{"horizontal_flip": false, "encoder_drop_path": 0.15, "text_encoder_causal": true, "text_encoder_fused_qkv": true, "text_encoder_inner_norm": false, "residual_init": "none", "optimizer": "soap", "eps": 1e-08, "precondition_frequency": 10, "batch_size": 128}
Rows from expert 14 of block 7 of the image encoder, named by matrix and row number. Rows with one number belong to one neuron. Each number is 200 + 30 x the weight over its row's rms, rounded and kept within 0 to 999. All counts start at 0. After the name is the row's rms in percent of the matrix's.
# up: expert up (encoder.blocks.7.mlp.up, 16x192x384), inputs 0-63
# down: expert down (encoder.blocks.7.mlp.down, 16x384x192, transposed), outputs 0-63
up.33,118,216,157,212,169,215,220,169,212,173,169,202,211,174,233,167,228,149,193,211,187,215,178,161,169,238,197,237,155,188,195,251,207,195,168,204,232,211,143,194,201,230,196,222,172,197,203,199,208,285,186,174,216,186,158,214,138,201,235,188,232,166,241,188,245
down.33,113,212,215,209,220,216,188,196,193,204,178,188,184,204,152,202,251,146,194,155,214,223,196,242,183,205,200,231,212,180,199,197,216,242,229,198,190,216,204,224,176,213,143,190,203,186,205,217,204,194,184,226,222,188,208,213,218,166,219,140,197,160,172,248,197
up.34,086,157,197,210,243,173,191,224,196,200,187,219,223,210,226,187,200,260,196,228,175,213,208,189,168,185,196,234,183,194,247,269,182,167,172,217,203,170,206,235,165,194,201,209,238,192,202,211,171,201,226,223,148,173,254,194,191,192,202,208,207,238,216,233,165
down.34,082,225,251,191,166,196,138,178,217,214,179,198,214,222,221,219,250,212,212,194,202,161,191,253,189,234,193,167,225,170,228,246,197,186,208,196,192,198,204,201,198,208,177,231,206,178,198,196,172,174,162,223,215,237,153,212,198,159,209,207,228,213,228,212,194
up.35,079,255,196,225,226,230,235,190,221,181,199,233,133,189,166,220,205,191,180,196,200,223,207,172,162,161,183,220,178,207,193,193,204,156,185,213,166,228,182,261,196,205,234,175,201,201,157,166,208,203,187,168,213,191,291,238,269,177,221,204,212,228,114,120,194
down.35,080,245,162,203,225,239,237,164,167,193,216,217,175,206,157,198,197,155,196,174,166,193,158,174,203,260,208,243,179,184,227,208,235,200,198,201,205,210,149,166,204,180,163,115,220,198,229,182,178,241,186,240,211,222,119,209,212,231,159,234,203,184,194,264,128
up.36,116,168,144,201,165,228,144,193,225,168,213,182,233,214,220,222,233,189,189,238,191,154,170,222,242,203,192,225,252,209,204,166,178,238,206,204,270,213,178,237,128,236,162,239,231,224,223,215,213,189,204,219,225,156,166,159,266,195,210,207,170,204,137,185,265
down.36,113,199,233,164,230,190,197,183,228,187,210,220,231,209,194,183,220,201,187,149,163,181,217,151,149,189,185,188,193,244,218,147,176,151,262,212,162,191,204,150,171,192,237,191,156,149,184,190,171,198,220,182,194,186,160,215,136,252,205,208,210,145,215,165,170
up.37,128,232,172,171,203,201,185,204,189,219,204,252,206,202,237,198,172,224,210,233,207,212,202,210,218,199,215,157,236,209,182,204,217,210,199,187,126,207,182,216,233,231,143,195,175,197,188,233,218,228,165,155,211,181,195,191,196,188,217,261,154,194,203,219,143
down.37,120,230,249,172,226,175,179,156,214,217,221,216,179,190,203,206,207,165,200,251,238,162,210,221,182,214,220,196,175,192,169,205,228,225,224,205,243,241,200,211,189,222,175,192,208,223,155,184,243,230,202,174,161,229,181,191,179,191,199,185,190,216,132,251,203
up.38,120,232,165,198,188,152,186,244,221,224,236,197,212,233,202,255,199,187,202,267,189,192,190,191,163,236,187,189,210,230,202,189,193,199,114,177,154,208,190,148,224,255,159,214,265,177,204,225,224,228,208,206,194,227,201,202,169,176,218,201,190,220,195,203,268
down.38,119,206,236,252,141,219,196,187,187,185,202,174,219,200,232,174,253,189,216,241,212,185,211,177,155,193,155,312,204,201,217,207,204,219,193,213,245,166,218,211,180,213,226,185,187,260,205,206,207,184,210,202,189,199,204,193,205,216,197,220,206,226,233,187,238
up.39,113,176,121,181,177,186,226,220,235,218,196,207,195,205,215,146,174,151,220,175,186,191,171,202,255,211,227,236,159,153,235,230,182,180,175,221,192,232,216,228,191,175,192,238,204,247,169,183,146,168,202,243,161,220,189,192,177,208,205,243,166,190,182,280,178
down.39,113,154,256,222,214,222,228,202,216,230,200,183,208,207,182,259,211,215,204,215,203,185,184,165,183,176,172,226,169,184,204,203,254,165,202,155,218,234,204,192,197,177,221,216,234,159,198,187,228,162,195,182,209,208,188,173,235,157,184,206,136,236,249,208,212
up.40,090,199,226,189,203,196,225,228,188,191,212,239,212,179,242,165,230,208,231,158,254,190,178,178,205,207,174,142,226,222,210,203,214,197,246,242,266,237,221,185,228,161,177,233,191,212,198,152,209,235,197,223,201,164,211,187,186,178,178,180,225,178,208,160,233
down.40,099,186,206,189,170,201,222,198,200,199,221,177,205,247,204,204,226,227,245,217,225,200,201,191,226,230,189,224,197,234,217,203,170,169,267,186,148,177,200,227,198,200,220,242,199,235,227,234,197,171,216,218,214,237,204,227,185,209,210,209,201,212,160,219,108
up.41,112,140,188,177,197,186,198,162,210,214,198,165,147,194,178,118,216,222,173,171,194,207,221,183,238,181,213,190,213,224,196,225,197,197,188,197,127,187,222,254,232,201,182,214,170,197,215,187,187,221,185,259,194,241,197,151,175,218,142,130,230,214,165,203,175
down.41,109,192,189,199,202,213,210,203,163,216,218,232,194,192,251,186,235,181,182,242,202,194,219,193,182,184,216,256,208,184,186,191,205,192,258,176,268,232,198,166,222,226,196,203,220,184,205,213,196,254,153,205,185,142,166,210,196,197,183,172,185,157,180,171,192
up.42,112,153,198,193,194,190,190,208,179,212,209,255,213,178,201,193,196,215,239,179,189,230,175,203,175,169,243,213,185,179,205,152,217,150,190,144,147,208,148,192,206,227,226,166,188,194,206,236,212,165,200,233,194,188,189,187,200,170,177,188,188,226,217,160,241
down.42,129,187,188,196,177,205,229,166,220,249,151,172,223,172,207,162,171,191,150,231,200,185,160,197,179,174,189,161,179,175,179,189,181,234,194,196,261,199,216,287,200,203,186,219,180,237,192,204,215,169,214,234,200,254,172,180,221,212,147,203,157,217,180,216,169
up.43,106,204,194,232,217,220,186,257,161,188,187,223,173,212,201,188,169,174,189,252,212,186,244,182,179,234,194,159,211,243,229,176,180,211,197,199,149,165,175,232,187,158,230,178,219,220,206,205,187,291,147,186,176,181,189,195,228,192,250,215,218,240,185,191,213
down.43,100,214,223,230,200,212,167,184,183,244,215,190,220,194,199,174,226,189,187,223,187,215,203,174,223,213,206,187,208,223,178,222,191,219,178,194,214,217,215,142,197,220,218,166,163,160,158,228,192,169,241,202,189,202,177,214,165,169,188,193,180,167,295,192,159
up.44,098,186,155,140,205,198,225,222,218,181,219,222,160,200,192,239,161,190,244,184,110,194,204,218,185,191,187,183,227,237,200,250,165,211,249,195,215,234,203,175,212,211,219,212,187,184,151,127,199,208,207,197,144,192,221,169,252,158,202,172,214,261,209,206,230
down.44,087,238,243,189,223,204,220,207,221,230,226,193,205,227,202,211,159,256,193,229,183,179,187,251,178,226,222,180,195,128,266,182,262,177,204,168,76,220,209,213,164,175,186,152,218,194,167,225,214,188,174,197,173,172,228,159,246,207,232,206,211,204,175,185,211
up.45,087,188,239,204,187,239,197,193,175,188,242,165,220,246,238,210,245,212,169,123,146,200,125,169,180,214,165,165,211,180,183,206,208,189,185,183,165,180,177,168,153,179,242,173,231,214,268,193,204,196,202,250,235,158,152,230,188,238,213,223,202,182,216,247,163
down.45,083,166,235,237,173,245,201,225,139,194,171,199,217,172,217,160,183,226,160,247,251,191,221,187,151,153,211,239,190,226,230,218,236,191,235,194,221,211,194,213,274,218,209,185,178,126,197,217,206,214,187,181,156,200,181,208,208,214,177,156,248,170,233,199,211
up.46,103,167,171,218,239,217,250,206,165,243,219,170,175,213,198,208,193,201,233,219,226,196,248,165,190,200,175,294,197,132,206,215,207,171,152,181,160,235,150,239,203,180,206,245,242,204,189,191,228,216,183,231,161,191,261,207,246,217,239,199,184,182,249,143,195
down.46,099,154,199,225,205,184,162,182,201,167,219,138,245,190,198,173,197,187,196,228,189,227,141,215,226,176,237,217,196,204,230,245,179,195,253,224,197,206,228,237,196,242,150,154,231,217,175,188,206,221,150,206,216,189,190,203,241,188,167,201,160,223,233,205,175
up.47,067,235,182,207,150,195,239,190,182,159,169,235,188,198,227,205,226,227,203,187,175,223,225,253,181,220,201,209,201,203,238,181,214,207,216,152,190,180,191,164,209,218,218,147,185,234,204,210,228,251,148,190,214,236,204,229,150,205,208,176,176,187,151,198,229
down.47,071,165,208,198,192,185,191,189,218,179,255,278,269,243,228,203,203,211,210,198,200,185,175,208,194,166,215,193,202,254,224,231,219,197,184,212,258,228,197,159,161,221,182,228,224,218,156,201,147,202,219,247,242,198,206,234,218,197,227,201,164,172,246,200,167
up.48,104,210,176,186,275,228,234,215,190,177,192,194,181,178,257,199,194,231,182,182,241,221,194,215,192,207,220,297,204,155,157,189,144,245,207,236,207,199,236,168,189,221,188,219,204,215,178,191,182,176,245,190,168,239,255,154,182,186,180,210,156,185,251,210,252
down.48,099,182,195,232,137,184,193,223,184,211,216,213,162,229,198,166,187,221,209,230,222,207,123,217,188,195,216,163,227,155,187,206,229,167,203,204,174,199,194,234,199,194,207,204,211,207,240,191,197,213,189,190,225,221,232,154,181,169,227,210,151,210,271,211,244
up.49,078,215,191,175,222,216,246,238,176,212,224,173,221,184,248,214,242,223,162,174,138,187,171,187,208,196,158,154,222,199,231,189,219,194,218,227,197,137,203,191,140,202,187,202,176,180,224,213,237,174,207,222,180,207,218,187,211,184,158,183,216,204,213,249,188
down.49,083,262,278,228,242,245,189,212,174,179,255,268,180,137,192,217,170,193,227,163,207,183,198,187,208,210,205,223,235,206,224,206,182,216,208,239,175,199,189,247,179,194,195,139,221,174,240,202,179,234,188,230,182,248,247,213,217,211,202,178,201,161,173,244,189
up.50,056,246,237,193,203,213,206,178,163,254,165,148,164,201,185,167,241,207,186,155,250,245,197,210,184,208,223,213,192,107,162,169,204,205,193,204,104,204,214,105,242,173,158,204,199,213,207,168,215,224,238,196,183,251,223,179,239,210,218,221,183,231,195,167,193
down.50,054,236,194,233,170,178,180,191,141,218,207,229,195,221,176,200,189,190,173,266,176,168,178,158,177,186,211,196,214,213,186,255,145,131,173,242,252,238,240,226,202,175,188,182,178,164,160,248,191,182,241,185,242,252,224,158,243,225,168,212,189,203,304,217,195
up.51,134,204,154,188,181,214,178,208,206,201,210,172,173,212,213,197,246,208,228,226,190,206,194,203,146,198,209,327,209,186,179,224,150,193,213,208,177,221,192,184,190,196,154,187,148,197,200,209,180,208,158,177,237,231,201,222,201,200,195,190,207,185,238,195,249
down.51,127,208,183,209,237,225,222,210,244,248,240,249,235,227,149,222,213,147,166,196,213,204,192,188,244,235,245,127,194,198,222,191,191,202,145,194,192,196,174,233,198,239,203,172,198,203,223,166,208,209,184,206,160,192,211,174,244,220,178,193,155,260,180,201,146
up.52,111,190,233,208,198,133,175,258,177,208,267,201,193,224,208,210,190,225,232,238,211,193,192,142,144,230,181,215,287,251,182,198,170,213,219,152,179,182,197,173,169,169,197,217,202,216,207,182,137,124,213,206,170,188,210,187,230,227,151,200,242,140,207,207,241
down.52,109,231,179,232,208,255,169,169,250,184,156,227,229,197,224,230,237,223,202,281,208,174,213,198,258,207,178,211,227,230,215,182,195,200,224,214,220,155,242,249,179,233,199,242,194,177,200,231,177,188,185,182,247,228,210,152,156,221,184,185,197,225,163,174,210
up.53,125,269,192,125,197,165,209,170,172,219,163,222,196,226,207,234,182,189,191,180,191,246,225,189,214,171,191,164,170,269,173,220,192,203,206,196,229,207,156,181,157,211,185,229,202,216,193,164,213,222,173,229,237,183,212,209,233,178,206,235,177,205,256,212,250
down.53,120,200,226,171,230,212,194,198,200,189,182,222,206,217,236,210,251,159,210,220,139,216,197,200,200,217,177,113,215,220,214,244,209,220,235,215,216,173,179,230,169,204,204,203,161,192,247,169,224,181,166,152,145,181,197,193,244,210,170,247,188,196,274,238,181
up.54,118,190,199,200,181,182,213,188,224,192,143,202,179,199,202,162,222,227,175,149,235,197,170,197,185,185,184,133,181,227,169,135,196,194,230,235,234,226,207,198,187,196,199,190,154,220,180,202,234,170,198,189,184,229,178,181,155,172,204,239,164,186,172,217,160
down.54,113,203,222,232,196,227,224,163,176,178,217,176,187,207,235,145,199,208,222,210,199,177,196,183,183,205,214,241,238,175,195,207,191,223,229,176,244,195,199,241,188,240,178,212,167,192,203,205,142,208,178,163,225,201,212,194,213,181,225,173,148,202,236,224,264
up.55,125,185,216,206,223,200,208,175,185,175,185,186,254,191,180,191,188,184,202,199,220,208,204,201,222,209,162,229,221,257,226,216,164,205,235,206,216,198,197,206,191,184,203,175,160,165,230,207,170,185,250,205,190,181,217,217,191,159,192,197,192,162,224,183,192
down.55,110,163,230,209,215,206,184,196,203,252,210,236,123,221,154,223,194,210,214,180,226,209,170,221,179,180,187,97,221,252,199,205,137,195,207,212,151,181,209,250,212,199,211,212,193,196,188,192,180,170,211,166,206,188,174,143,219,198,217,194,197,154,206,228,156
up.56,136,226,180,222,184,161,228,223,188,217,179,206,208,197,208,183,231,196,215,173,226,217,170,188,157,204,174,226,198,198,215,178,212,177,231,201,229,179,200,203,181,164,215,189,237,209,200,202,237,232,185,206,185,197,201,171,168,200,181,195,167,253,169,155,229
down.56,141,167,213,165,215,180,220,174,222,230,178,211,205,221,170,212,184,231,224,158,185,227,217,233,214,165,229,173,201,228,194,263,213,214,183,200,131,171,218,175,192,220,230,211,172,225,199,226,177,219,220,194,187,179,255,144,164,205,209,158,160,180,108,187,220
up.57,097,202,205,204,209,189,161,236,212,183,188,196,243,215,194,223,135,213,247,135,238,157,204,242,121,224,263,214,209,225,174,207,170,173,186,170,242,239,232,161,225,200,180,199,178,226,214,206,217,180,254,184,174,200,227,247,267,186,190,211,218,262,96,166,195
down.57,103,204,231,138,201,201,209,240,197,176,222,211,266,169,219,170,226,212,231,210,198,243,138,207,199,165,203,191,223,194,224,204,214,179,278,192,254,205,159,200,157,181,188,185,236,170,210,168,208,239,191,153,175,174,190,179,108,221,240,173,187,160,226,128,206
up.58,100,237,217,234,225,156,190,198,156,183,172,208,199,199,211,200,207,249,199,217,233,237,193,193,160,226,211,245,255,171,166,184,175,210,152,213,212,176,216,172,219,200,196,170,220,187,219,177,211,192,156,166,259,174,141,160,163,223,168,232,211,194,188,269,248
down.58,101,168,252,251,239,249,177,181,177,165,143,192,161,156,181,213,234,159,185,175,236,184,220,184,206,197,215,207,211,219,201,164,216,189,237,204,172,220,233,148,234,236,257,193,156,197,205,175,236,220,212,203,165,177,226,257,162,162,214,175,210,198,230,221,164
up.59,124,198,223,176,145,205,207,254,214,179,205,203,186,179,144,248,156,236,206,147,205,223,225,188,200,187,210,211,209,213,161,244,190,222,220,149,230,183,172,221,225,204,231,170,206,165,227,198,222,223,203,177,240,202,205,205,135,212,208,200,134,184,245,164,221
down.59,118,173,230,139,229,231,206,248,233,171,201,164,209,231,171,165,186,195,180,201,192,244,221,160,241,253,225,133,173,201,218,184,197,200,291,177,144,228,211,184,194,157,192,174,178,227,153,241,200,208,241,228,199,221,212,208,199,224,178,219,216,185,214,234,244
up.60,089,207,187,209,144,192,187,161,206,129,230,209,210,246,196,246,233,197,154,248,170,194,193,170,216,241,196,253,158,172,214,213,211,194,204,220,209,196,211,234,209,195,185,182,196,186,199,230,229,154,308,190,202,219,149,206,256,224,190,214,174,161,143,185,241
down.60,092,188,210,173,188,199,156,208,212,211,207,185,209,195,197,176,187,202,191,143,189,232,231,221,198,231,247,229,225,129,198,215,214,223,197,235,185,226,185,202,185,199,221,233,175,201,212,139,227,219,181,192,192,171,159,191,200,193,222,192,180,228,215,234,231
up.61,087,187,200,233,215,307,198,229,200,146,177,171,198,197,215,194,204,167,204,167,224,189,191,229,211,217,266,247,153,190,224,180,217,203,229,221,176,175,223,206,194,184,221,215,165,203,197,200,198,199,214,159,242,180,255,213,253,212,229,213,214,193,169,201,161
down.61,079,240,209,244,201,219,187,155,173,190,206,210,186,222,166,197,165,193,248,255,211,231,212,215,162,184,213,158,195,194,193,183,216,215,180,248,191,190,204,184,260,157,213,186,226,210,231,175,212,176,177,223,174,206,180,208,237,199,162,145,197,187,209,224,217
up.62,096,197,331,228,202,247,197,235,201,203,191,204,242,214,202,201,171,217,237,199,222,208,167,226,166,223,167,154,197,249,206,209,188,197,224,216,202,182,203,206,206,187,187,219,192,219,193,223,195,229,181,213,182,197,241,169,194,192,172,197,184,199,222,218,213
down.62,094,221,158,216,183,235,241,281,229,198,238,229,147,183,211,239,184,201,167,240,173,213,265,169,200,199,230,206,214,188,209,206,196,219,224,178,189,179,215,158,154,232,260,220,211,196,163,176,211,197,239,178,159,215,171,192,132,197,206,171,213,219,207,191,222
up.63,083,206,245,223,193,213,207,213,164,220,214,218,249,147,248,191,276,191,195,199,221,178,245,182,137,185,243,193,197,240,212,210,223,219,211,225,198,211,198,180,223,155,212,206,148,206,209,164,236,189,202,201,157,232,216,192,241,160,244,211,140,240,238,168,217
down.63,082,191,236,151,204,234,178,218,199,225,240,139,172,199,215,202,259,206,219,93,216,212,193,227,173,200,194,159,181,197,230,201,172,185,151,207,153,190,171,305,193,184,188,197,163,214,231,209,196,189,223,209,198,238,176,178,174,223,171,185,231,174,169,142,210
up.64,090,211,174,199,232,183,195,176,233,159,197,145,236,171,172,149,229,217,194,182,206,162,194,184,167,189,182,188,234,228,168,189,136,168,158,147,132,216,230,160,269,155,236,251,183,185,167,174,170,251,192,186,221,186,247,229,212,187,176,158,214,221,230,137,191
down.64,085,238,233,189,207,188,208,250,182,192,206,229,180,187,206,210,196,173,226,150,180,247,199,209,181,184,166,187,218,231,223,203,157,272,164,205,215,194,196,182,205,203,183,199,155,164,229,218,198,234,236,218,197,234,197,187,243,193,158,212,202,197,158,172,179
up.65,116,212,198,231,187,214,209,198,229,172,178,165,144,182,228,153,196,211,221,222,184,242,218,155,202,199,147,206,213,198,218,199,217,174,231,198,258,222,234,221,197,231,211,213,236,228,203,186,215,215,232,223,173,191,194,189,247,236,200,143,201,189,166,258,242
down.65,111,174,192,215,197,182,165,172,187,149,183,198,162,168,207,218,173,204,228,246,221,189,160,210,251,222,167,147,226,219,205,217,226,164,131,266,204,177,170,231,180,238,211,169,198,163,212,202,163,197,176,170,177,215,224,235,164,262,223,240,197,158,201,167,191
up.66,121,232,152,185,194,215,200,209,231,198,165,165,218,182,187,210,142,208,198,263,171,192,180,176,186,166,200,213,191,239,195,154,184,208,173,184,160,177,173,199,183,181,206,214,172,229,186,191,218,194,171,199,201,255,201,164,223,160,179,252,173,209,275,230,199
down.66,115,214,132,233,219,217,201,194,187,213,136,227,169,165,172,220,213,225,191,215,214,173,219,181,199,178,238,206,245,150,213,178,200,196,212,186,171,138,240,273,192,213,202,194,184,231,193,191,223,217,201,254,188,247,210,175,176,162,209,206,194,182,234,157,211
up.67,084,193,219,196,226,181,221,254,233,218,273,176,184,239,215,188,198,246,223,177,224,136,191,206,142,203,177,187,175,216,186,212,209,186,192,223,166,220,179,219,236,233,190,186,163,206,202,194,146,179,218,171,188,231,199,183,254,167,183,222,201,217,227,229,230
down.67,079,237,204,150,174,199,208,170,186,206,190,199,207,234,195,227,180,225,180,228,204,216,161,192,220,179,140,221,234,177,222,241,181,245,208,195,61,209,220,216,221,151,228,225,218,229,232,219,196,208,218,245,221,176,160,144,239,214,228,213,195,169,234,155,251
up.68,093,200,188,211,221,207,197,246,227,228,184,204,162,177,223,227,200,241,141,177,187,211,205,217,176,161,187,269,186,216,210,236,217,227,217,189,202,185,239,260,220,196,245,200,202,206,177,226,190,191,225,158,232,218,190,189,193,224,227,242,193,247,211,244,224
down.68,089,202,208,190,204,176,240,202,189,168,181,177,202,234,217,169,198,175,170,245,199,178,180,189,190,234,181,157,211,128,188,228,182,172,158,235,207,171,195,197,193,230,230,209,216,223,213,207,172,239,174,196,254,226,160,176,190,193,194,196,174,231,156,182,211
up.69,118,201,215,199,181,169,161,185,229,218,161,190,203,198,236,187,147,226,185,189,168,164,168,255,159,200,205,201,215,206,244,170,238,199,218,186,219,153,199,186,145,184,205,217,200,221,188,208,212,149,248,179,168,210,229,237,153,202,164,203,230,167,142,240,225
down.69,114,181,179,207,199,213,246,162,177,169,153,175,220,227,216,197,176,182,238,152,211,203,183,249,212,163,230,247,190,154,240,218,206,222,197,232,211,215,227,231,155,179,179,236,207,173,196,196,219,255,224,175,194,206,210,171,145,213,157,217,201,231,132,246,179
up.70,061,164,111,194,201,195,172,195,172,207,209,239,144,207,224,198,205,187,200,172,227,210,175,155,159,210,228,242,204,194,229,211,202,213,182,204,252,220,214,142,184,194,211,203,172,196,209,201,198,204,229,183,192,214,194,165,144,238,198,241,166,223,223,217,134
down.70,062,198,156,234,209,192,190,152,169,205,177,221,172,173,182,245,264,228,236,113,173,138,217,218,219,186,212,124,240,210,230,207,175,186,208,213,141,270,235,222,200,173,202,244,236,147,195,261,200,178,184,208,251,204,210,186,158,195,178,265,177,220,265,229,196
up.71,083,224,241,198,194,221,148,219,175,186,193,188,212,225,221,224,247,227,204,167,201,198,193,120,213,203,236,235,193,217,176,194,185,170,237,210,156,237,215,187,226,189,196,205,238,159,239,191,166,195,175,220,219,150,260,208,222,230,210,244,228,220,206,186,218
down.71,085,221,229,185,149,185,195,165,240,229,230,231,174,197,175,212,221,213,208,267,222,186,182,168,190,204,218,159,193,215,198,223,198,239,182,177,251,201,161,115,166,242,229,166,221,190,226,174,180,188,210,224,255,203,231,206,171,174,193,194,192,118,278,223,229
up.72,093,197,215,188,224,223,225,211,194,178,224,179,169,250,214,213,154,190,226,188,236,193,236,176,209,212,257,196,181,200,195,182,197,190,147,219,253,232,238,146,147,208,241,212,197,161,222,211,179,223,251,187,174,232,177,232,183,208,241,210,229,191,204,243,123
down.72,096,225,200,228,184,172,142,196,145,168,202,188,198,174,218,201,191,206,201,210,188,192,177,220,226,203,170,203,230,160,176,217,194,206,182,166,107,146,210,204,161,180,168,171,189,163,213,210,257,222,187,290,197,205,148,201,229,222,232,254,176,164,219,157,173
up.73,091,195,206,240,236,217,138,219,164,191,162,245,193,242,233,191,139,170,212,151,224,164,139,200,269,201,157,227,178,180,186,155,138,207,235,207,182,205,190,169,193,186,199,206,163,195,242,188,246,236,207,191,159,205,174,180,184,177,241,199,214,174,230,209,174
down.73,096,219,211,218,186,212,144,212,225,226,207,172,226,180,210,210,228,240,244,157,220,279,201,191,168,179,184,257,217,185,209,208,176,251,218,189,108,249,183,186,202,188,196,191,147,188,189,207,198,223,197,207,244,231,209,160,180,187,191,207,206,224,206,199,157
up.74,114,164,209,191,184,284,185,187,234,221,182,222,197,159,282,192,185,219,187,254,229,206,176,216,170,259,210,220,268,191,209,204,230,156,247,173,161,222,216,212,172,187,215,223,186,200,239,144,205,197,189,209,221,220,209,195,201,185,159,197,174,182,169,207,224
down.74,119,225,230,217,230,206,193,241,181,210,204,163,241,168,196,202,153,163,194,314,205,247,183,175,223,162,196,245,196,199,218,185,220,190,233,173,152,200,215,184,184,233,172,190,233,186,254,160,186,222,153,171,259,206,220,185,146,212,204,226,236,225,361,160,177
up.75,103,231,191,206,153,192,255,179,215,165,218,199,191,248,198,166,178,250,223,275,192,194,228,180,205,197,216,204,228,201,186,189,180,215,181,216,199,155,190,180,180,197,218,159,244,182,174,168,166,176,201,211,224,167,191,133,219,118,210,202,151,234,281,198,226
down.75,108,173,234,186,177,182,180,179,221,206,210,216,147,152,139,199,195,161,201,98,184,193,171,175,201,224,192,255,201,190,196,190,194,177,244,192,199,197,244,193,216,168,149,167,172,189,230,197,165,223,199,212,207,162,174,161,230,170,168,246,202,185,233,239,225
up.76,082,227,132,200,194,214,180,230,178,192,184,180,187,258,234,213,221,192,227,176,228,198,205,216,157,190,246,195,209,151,179,177,206,182,230,246,263,230,199,142,184,218,190,190,156,209,196,224,230,206,202,222,219,191,183,159,278,212,228,230,190,240,225,199,225
down.76,088,218,282,210,206,210,229,205,204,226,168,242,194,232,249,166,238,207,203,187,143,204,186,207,205,249,222,263,210,147,228,206,228,203,230,220,144,224,221,158,188,174,226,152,160,183,192,170,216,187,182,175,187,214,181,191,187,188,187,210,265,202,169,217,194
up.77,081,184,155,171,234,197,163,193,218,246,191,206,201,219,246,185,183,148,237,216,184,174,142,243,214,208,221,249,205,158,229,202,164,292,169,167,148,162,243,194,178,204,228,215,213,166,182,234,184,216,207,183,152,217,141,217,223,212,181,221,176,196,203,232,200
down.77,082,205,246,235,198,179,197,205,233,217,213,203,154,196,264,188,200,233,232,171,216,194,249,244,223,242,250,230,234,192,220,184,202,194,221,215,188,236,225,193,197,239,188,212,148,169,190,188,170,184,172,189,257,234,129,200,207,201,210,229,209,176,215,229,209
up.78,091,246,213,223,207,208,182,216,166,207,187,198,225,214,260,245,194,244,172,176,236,199,157,202,145,175,196,178,210,204,214,159,225,228,220,201,231,215,216,232,169,199,163,127,196,205,192,164,156,196,224,222,195,217,159,145,166,202,225,225,204,153,254,179,200
down.78,100,185,246,195,174,233,179,162,223,154,166,169,194,155,209,205,221,221,189,113,198,158,194,194,180,225,189,246,194,188,156,193,191,203,189,188,227,236,235,201,195,224,247,185,245,206,178,213,143,198,178,209,204,221,147,224,174,195,183,223,199,222,249,183,215
up.79,083,188,149,201,239,159,221,164,185,187,255,169,245,233,215,177,171,205,207,155,164,287,196,226,229,213,196,177,166,214,186,254,164,212,218,192,227,199,200,184,197,143,202,213,191,176,235,144,179,164,205,184,225,172,179,192,175,216,211,304,191,240,199,261,142
down.79,100,223,184,219,231,237,207,230,131,290,193,184,225,197,221,223,241,158,177,207,213,192,180,178,172,224,172,175,170,214,192,183,224,211,175,164,154,253,153,247,187,152,197,149,225,199,231,186,224,212,171,207,183,147,246,218,226,207,275,188,228,206,171,191,282
up.80,096,177,183,203,189,191,230,153,213,265,136,222,237,220,150,190,219,191,228,237,189,187,195,205,202,189,262,146,247,268,226,204,223,208,255,228,137,212,180,207,181,188,182,240,240,252,179,198,193,215,194,220,183,161,275,223,222,166,192,184,230,240,211,155,191
down.80,091,211,226,139,167,231,216,232,172,187,197,196,181,204,185,177,178,213,241,162,238,178,203,177,173,196,225,213,219,174,173,227,190,161,185,184,178,163,206,229,169,193,174,237,221,242,274,208,207,259,191,232,235,166,191,165,183,144,214,177,200,203,257,155,178
up.81,076,222,235,221,196,201,245,258,215,146,154,216,235,220,223,214,186,217,181,174,222,188,147,139,190,214,199,215,228,222,208,203,182,180,214,214,143,237,188,193,236,235,226,214,251,249,255,240,174,232,196,155,187,171,205,182,214,238,173,230,186,181,149,178,208
down.81,071,179,235,228,212,186,173,184,200,225,212,277,200,203,210,174,202,201,208,133,173,198,207,221,167,224,235,225,218,159,219,174,229,162,237,204,83,241,207,176,185,189,222,220,206,202,168,185,172,189,219,227,197,215,198,200,225,193,206,220,181,226,316,151,165
up.82,124,226,169,217,224,159,208,218,198,191,192,241,223,184,231,241,189,242,194,183,165,208,189,196,209,208,186,258,201,118,159,228,170,179,200,160,235,219,217,218,183,170,271,173,188,222,191,207,208,215,227,178,204,202,183,190,121,203,245,159,202,248,244,192,215
down.82,118,225,246,161,178,171,181,151,247,174,227,226,187,224,188,165,226,213,176,181,224,175,170,228,208,207,208,189,184,270,215,216,236,204,221,193,164,165,206,169,194,201,220,176,191,174,206,242,212,205,214,153,184,202,230,175,194,240,171,222,193,238,172,224,184
up.83,098,212,224,185,197,210,181,238,214,202,228,171,221,194,176,161,222,188,207,181,191,195,179,225,240,223,239,164,178,175,179,151,231,234,227,244,176,216,191,256,205,214,147,248,210,198,166,219,138,247,192,193,211,247,209,161,233,200,199,220,140,182,139,175,223
down.83,098,176,226,137,188,206,248,194,172,194,174,219,169,230,163,255,202,180,202,225,223,169,234,163,137,196,243,229,245,260,171,184,214,220,241,188,202,178,211,203,184,194,191,190,187,211,204,210,201,132,186,225,219,268,214,251,188,279,179,243,179,183,216,178,208
up.84,120,151,209,208,208,206,162,198,202,207,195,185,219,216,178,185,176,213,240,169,218,206,206,216,190,169,210,210,184,167,172,193,238,174,199,190,310,210,212,166,187,215,233,133,178,221,144,196,213,152,266,223,192,237,219,236,178,198,199,172,212,165,194,210,156
down.84,124,198,246,202,186,220,202,254,234,192,200,236,226,205,178,232,156,214,208,206,192,214,255,156,168,202,196,203,219,175,179,179,248,195,189,226,155,203,194,204,197,171,210,218,199,222,249,184,134,215,145,189,210,201,223,202,164,181,170,207,198,171,286,135,207